config.toml
dataset = "rosettes with rotational symmetry"
num_classes = 2
decoder_upsampling = "transposed_conv"
lr_schedule = "cosine_restarts"
Rows from block 7 of the encoder of a small segmentation model, named by matrix and row number. Rows with one number belong to one neuron. Each number is 128 + 32 x the weight over its row's rms, rounded and kept within 0 to 255. All counts start at 0. Numbers have three digits each. After the name is the row's rms in percent of the matrix's.
After each neuron's rows are labels from the 100 images, of 14848, where the neuron reaches its largest size: "strongest on" is what is common among them. Only what is clearly more common there than usual is listed. The data: rosettes with rotational symmetry. In brackets: how many of the 100.
# gate: MLP gate (encoder.blocks.7.mlp.gate.weight, 416x160), inputs 0-159
# fc1: MLP up (encoder.blocks.7.mlp.fc1.weight, 416x160), inputs 0-159
# fc2: MLP down (encoder.blocks.7.mlp.fc2.weight, 160x416, transposed), outputs 0-159

gate.217 095:103106153161171116135136150165125141135138112076120068125041148176149196121159147127148063166101138160147152110217139130142074124127155118104128104146165101111117156110106120142149081105080132031096103131166097175128120088154097134153116134109150128115047083150148138145195089177095144123127134114139142117165188127136174123137138096144154111108089210130119145074132105171181130175130109109109177158125097124102151104083091151152167166169148106138119105186140146188182108143130085
fc1.217 093:156143117143191119117107120182068114180121106193174124168164105127065144111078102129126101110123126069167098099086118131112185117090111127116092156145081116127109151143156094126185109109119153104188124106108167053082179172165159118111124199133096129157149185176144094134132207087132101160091148186144110096115093188161098082163113120145091158162063126100089193097147130089150140105118165148130106129097129123139133123141159111148133140119198097091142086090170110105107110112093115
fc2.217 095:112103139127116106128136116143098148179181152174157131160097096195192096129088033121102138135078173186098079117103118108120092132081148116126152116165151118125088084104166126074170135137086113127099117192189050137118143122151136081146134186190139134143166168183124109144108139134089152105111162151109117209104111102162116098120168083159136150157093119130134103112139167117131155136112179077079101105129111052124115152112166106172110090145130137186187138089150114164104105109141085
strongest on: cool (40)

gate.328 096:111100163164148122118125096106123186099166077115140141138096135093112098119135170221127165103127132109117124109155143171057164121095093123123129120120120062166186108185116171173094083137142134161111139089159143126113125138142129136104132075146156162126198074149115177193133187166155121160163143066121075117081155090165070122090154134106123111141149117155124169193188165059081130108109101084168083072101136098168140110079098118184172080112113128112138098135148138102116153133128126
fc1.328 101:110143188117159180110090140126159081140126227143108138146142157156091075130143103119125131142112119121166124143065106161121122098136124187128176155113108139081120109116149116104087123084083139084122076095147119164134108076111121118102104144092144044108151109219139164093148074194158144128134126133162118071089127086071139115127145143166135151128142118077142154111178078100082162175150065113119139164139126084133074062175173138120136133179130193159132162154090157147167100130140113
fc2.328 096:089202122175112060091168099130131121197064124136137092077137125138153096091190097094128141119121173085140143145104137161146184119156172097108088082149081123169132095121178121099119101160161142126095135053145112103107120160199139165092111136070121188159108121181142113095092110156122147154127123130116173192201108120168106192089136160112153108142140147083174136149161086109166142096132149133146181177099134160171126143138078088092122091116141118121132126072129150161124117180098163
strongest on: cool (37)

gate.340 100:118156113155101104112101138156146140174145078161113107193116165134134153123143122165146144126128140127117158049128133178192145118119129151134149065158105165114111197165120096108142192113068167202135078148150073120151133116124122173147138146113125215140170106077092141189163158114176128126113157121161129108061095124092146153098085096181099097149156075115203135127153096096139105131143149116146111117069129153146099164162080112109150146095103077137172107114075154207136167149103157
fc1.340 106:145150077081109131151136153121134135149079111134143187145138130079155111206214115243140157110152148142138133167074108156098163133101138095107106122112099104182107135124137098133143173092102155148135103113067047139141136136153162138088097197166150133188145119133113120155147122086162143159128138140088102132096088148121130079112108091111177168129104107066129158164159150093078147185164138157062108130083111096091121130061160164125115139170111127160139142058131117136165115171120162
fc2.340 100:134159092171139101099207131131132130175131128178173122124173114152117138102106114162142157117075102122150130117147124203162111150116146165166160155082062162152083137086093078044101085113128090139136148142146094147050136104131156123084062148129175132084099077124175103152160144110129067128122117118122126152142163192105057144165153129124175113113119115158080138148137126127172110112123134159068202068164109101113187060119101092112117159182132085126146101127097164110127116106143103
strongest on: dark (38)

gate.266 098:105098147127121142134095116094138161085118180207159124124187050190180080164092114101078125122205151137137143145155192114182130156128120137138124146147130129124132097114109107079120139092144102078093149201182137136136076115174146120121143112087113154115109085128169189103089160139167104176136142121117145192125122125160165165100166082089171132148124132045148102175145130092134126109184142143083115078127118139162141075077170167142142158107125150156113112137147156103103184196144107
fc1.266 102:077081147150132152158115172145131099098110195100092107173064106206125143090161078130138122154105190200073151135079161122080118152129120094107059069097111125088095170136136156113136150103130137119146141082196129109212111103128121165151132157206121165143103159142140119115138072115102105090083124155153076085081091129134139141149114164150107146114128084221124129157089156132175100103119113136127095151119132103120074109119095148127115164068152174088124137174105114116132117127114095
fc2.266 105:130184126112101115165111136133130055179118166090135113140141091151140188153125159068052071109084118138138170126043158095154117213101049082148104155090114118102135106123106153101114144139199127126112129214098195111130089099119140132183139068120121143109094150089095168141123136127122126135129104137093067114115164142102173158174133136127189126097127098060114109149132157062130161178132156153150146161154105126129120123161124137158154162140130124127166193123153121151091138139141187
strongest on: cool (72)

gate.3 121:069067105154092116146157176116141076103092116085169156201127154087178167143086118128134126110115156110162155204193156092106115134119144103149122120185135197182103169102147117165112097154124138128109127109148057057171124110112087144122138135070100107147110122151128097102099172172119169121095140108095137111149110202134139129112184133038117080117178095116174084114122126138068082140187096139137162106116132142148115111138153126155143124098147089124124138081132058124123129191095139
fc1.3 118:120107090084135108134081133187142079140138110073095108094138161134114095067135156176112106124152083184113071137166125158147106154067141155110101178105128165107054130167156136112120132115107090140129175116100091128109099117180151118163138126213116151125118190125180130147139110124081102093125100119123145037140183176125203205063143160140125157131110140127111137090124126136191085168122121126136177151125198119140108139138115146124094131089144093068067128157103130075153128087145129
fc2.3 112:079143078191117201104154122099154167138129122118134123112121119177117127161173124150116098091128139080132098150138176119077116094118087112200079160153124132125150067152106147114165152122121150155162155094120166100112112103152104126102172123145129114093146192151112131142147100109167132162136091142126133124160109146163093078068122135108192066122188053160148110066049098100079127125147153165129140136164076189121111205152083109100136128142136116147115115081138138179168169122180203
strongest on: pinwheel (87); seven-fold (31)

gate.152 104:127123110149159086101127128168164081174139088151133053175167107154179116137103099114157157149096150173096131076116151107162165171118168153188120112161112143105182100122185117116170184121154178075119088116095096119158152134157142111083086091085133156133114176128080115154097090139132096067118185075127100146129116105157192088155140175141193121094167160149111143155124106108179120107163085095177163188073090163118118136105120125185135197117140165120068107165111116106118145128122147
fc1.152 104:124175123125137144127107115136125136162096115143175128143116199091050170098144190099123093160131157061141147089141122176093054172081167167107158120093093069164086142125112095116139055105151110172088131112149143135153096110156101137151140184138128114101123167156169124136151105160118108145103159156124087117135158128056080126110135103111099156146103167129082151064148149140185120085145133120082133131132196177085092107123132126079123098078119198138171183136191116130136188148147169
fc2.152 108:176135103128178074146149111110179079147084144114171086156192072135127088145125134140116121159111107122124119066142144148132090134060131120148141079161173132144133210064150120097081153129130142147134091147128152113054083112054144153100126101131108125131089120089152135117168152144131137120145144141090123133082104125121133085150115170173103109076162077152142091086141132173140077132169133094149135101174119066164062184115151157143155165130123111166186169114099139205151127179130058
strongest on: cool (35)

gate.231 097:143193096135130142100110118098108160084153171150178116116133200102064167056105128142129073142108134093093109122135158170154147112072116135079117139105098113109106135121106123185142157127153070152143131129132165127085119077168148172152097073094152097120124116123179119124195142128136117093142166086192103093083123119148078099083111168131120154093125143075153152107059090076102096119176142096131107119135186121150094127159164115147193088154136155110151084150175127163191079064165105
fc1.231 090:163177141118107144101103194186061123117159076110101127178098068117142072106089130137114199202128137166141116134110142094121123144115164111114162091153147132156128152154134148105067063085067117102126122180119183104122103152147116119175153112184080110123111157146107107148116095157099101108088098132209100146138118110144153090152118148133143137156150156157142135120157205226103116094154053159119116151106150160150134138125130098128185092154134119105067111116104198151104161126163099
fc2.231 095:166119121105085077162131138143117106159169163122150125074103163187112145130086183159135176155188124155081125142135171165170099177063135125074133120146136129135095113125160175165140077135115182169164121087094150075198095173147184073133139090127153132150175135134135086195176133111149156108146157134124188123121139111144172071137115125140141153165130120133090121152108104101181120160127082104046136171128181131107090093161111106157109111165083150114095106133153106100075078174079146
strongest on: cool (33)

gate.262 101:186145147102132130139103146076182141123123116156137137148132081104139122085158146138111137148083128140131141175155134097161111137152203135080092102136079089099117109087168139138092159203176103122164068075108176099093129108102100063193093113092107158087130092097165193139104120112169163103064145101126122151127139077181116129211085172104132141157096156169155110138161116126119152067117148128108091111098105175052095118091122124146106154082144121140104109080120169061119141162156152
fc1.262 104:136148137136093126155133086104143101169078147176105165147117156125170099171126160159087089183134143117087093176134069113123084145141140074179117133182114113120165095104121113144149116134128126146049111127130173100149112142177094204153102102131113126204087094130136131117111139119120159159091160131084145140161107125186095043093078114129183153104180083079100159173110168120150118162148113128131136122170129148072130148125100128100095226101208187158130158101159105106128132151137091
fc2.262 098:135122099100187133123111120160150202135171189113124147186164118146099139120145108079063112142157151081082132151127136177096115148135100124119108236132145140127166202131114126105139097175151105134114079172149122191110144131119159148130094101162108118114100112161115116123199222115156184102141119132139146118143138168136104122119078074116147139080117115124049180129127169158152089132110108088134144172177038123113128143159154155168075125154127114163138173113103113162107080156160119
strongest on: cool (44)

gate.49 120:116123109185156119155138172108070147094152142123137119082019118101158120107132132145181175111082116100076141154172147132106110146173152111145151104118196168136136152161109155150205114166102172124067124090103132136098115177108108092132137087158125125187144133164108154098098092182143107141110075147157164194163140133116201132113105107105133157138108089066153144098114119133139096137100121123140041124171142126103141038101125126168080142054146149112089102110129111166166132093148110
fc1.49 115:136127128177173112112092200184088133149127112111132140119105131120062091144086165175178140151108141106090155158156118122134134119125106093082136146094137131129141099120126080151129111110085152142052195161110156137123148187108127114186109181093100205148145160124125131101099103169077105131121150160103160197153181121137219101133123144133117139093130135097105143147127105119060097087125123077106072115095162080157201099098097124138093171136115107148115065099120060130166124134163190
fc2.49 111:138125155190180092139128119084148158170140157133111116087117178089161096094091197092111163151104152122132161139172132099152128144135186079131114162118117152140112075105117108192127132095101150101114157086086104044074107141141152094106116185123072107154118110109144179133138128156093122171098076146174109161084147115132160174074151132105118116176105071150183100142099125105098101158130115191138102218160135131167089153124124114181086134178153157119148135171194120093129103070153146
strongest on: pinwheel (83); dark (51)

gate.395 100:138104108176145154169111097141098131124069081113063134158099112144143122129117099121138156121110146109137152146140120080098108062078187179126131117191101124121110167116149122165190097073149085162122134169106087091074084120158130094128144103142093168074126135173150101197107218160109159116119118112177101192173146142075122139121085070156095073106126105155176179142179095086145163126092132139121152107208098154137168145073159136096117127098140127116071148123147093164127149141101110
fc1.395 098:198113130182171175098131166115089157123107059164173160108079133119152082133095123105112144153113144146116121085118136148097096125119181149045167137152190165139141086126095088130109098123139109082159145111178121121115101123117101136152099103158091118127169178133079154108166079103149158113120171186184097111126129105142129142130135124203161162128056153127092109177142103121080103141151131125092100066076075151189085118188154111081167114132121151184131145150108202123181126127145152
fc2.395 097:128112073162102184095155140135158152141177100122125128215158161174116190108219133109139138109158118124158097214155142202096105138162133150169126137077095104118176144091116114135097111112137113083095138150108130152172146122173119162178095092135121108141077111077120182101127111124098074122149121121182108118162124159120112079050137114175148110100178142090203131110162153080181113086141188142164159109148074107130139126111083144118102154128166149158084108096102140156116099134129097
strongest on: dark (73)

gate.205 089:135092145108115126152072156139174128153140106180101130152182112100160117132089144074086130119127170086113222130105120110078143134115117144146121195077219142141111086156142171168095104128172137146158150166101127135123115116141107173185163158082107170089150139142171148108146162137137124140143145166107140128127126142147153175151089095144085139086085123103135142111048175101127084149136158164062138159200132092087100148110129182144086159148144067158136198135124144129103182089184088
fc1.205 093:109100106154124103136116161167162168149088060149140125127132088134131074149069141127165083098106129159109176134125125153075150116132150151144132162136205071170120094100129100151096113171171098160118103136119159134154105076169072158174077143121142131183147158179120163125114182197109094172140109142128169177081160114112135196120063119147165087120153141079107119152042129126075145135124109166101100130183112109095127135112136114193091159114097148083123183098089187146133141074123118
fc2.205 094:074166152152155155130134128137112142139129073092172127136030121170115172117132143126090098179119148141129172196105071130091175094105101137120132097147095128115174106153025146092150151172149137135120164147170180143143172126087152152144148079152103156092118147117171091182157119054108062150162159152109116067105118129188122159118160101143089125118101140160124152174164119132058129193148117155121124099102129132098110069141108119112086161068130143151118102185131114175140171159138107
strongest on: dark (87)

gate.36 090:164141166158101146159161160118110154148150152088087113130127094135113068121190126047097172121125128154073118140082069138164106131065167210133113104105158152105146135113157091116121134128127116187124099136138073101080129147113129106171114083095072154111149114079159172178124123132150121188134131088120119173113132122077082094151105101071136128155190095112157154131118151144153156122108189107145152148160085135117093169138114124058108169189156114125081145056134157124146041093151158
fc1.36 093:174129123147091111101097110101129102132114159124186087193145140191134078150153076139114118110147152114160190080122134132104108132126167143100112119134142062169184183083186124059114140147074140114151066113109123055136133163179122151125130097150084095155128098142180110144130120148063145069128156147120130115122058080190146116152051106089100149133167100140122134152111156143162134112165145151073133192149125146164142159149142133105092204197145100116086111141152096154141088121103111
fc2.36 098:157168103139103116148161124150101111100139017088066174144175103112139159083179104149148101144136119121125071104125106115175135117129156154153119121149136126078176126106166061110105107080109201119157157128160090117094140154084149080154134138086108052130141098153127074174095084148135096109150149110122123094169136160154134129137165100122144088063177135097112143137176135098175140135152154112085157130136135171146169138221128131201090200146085137153084088110125164135093112111140125
strongest on: cool (33)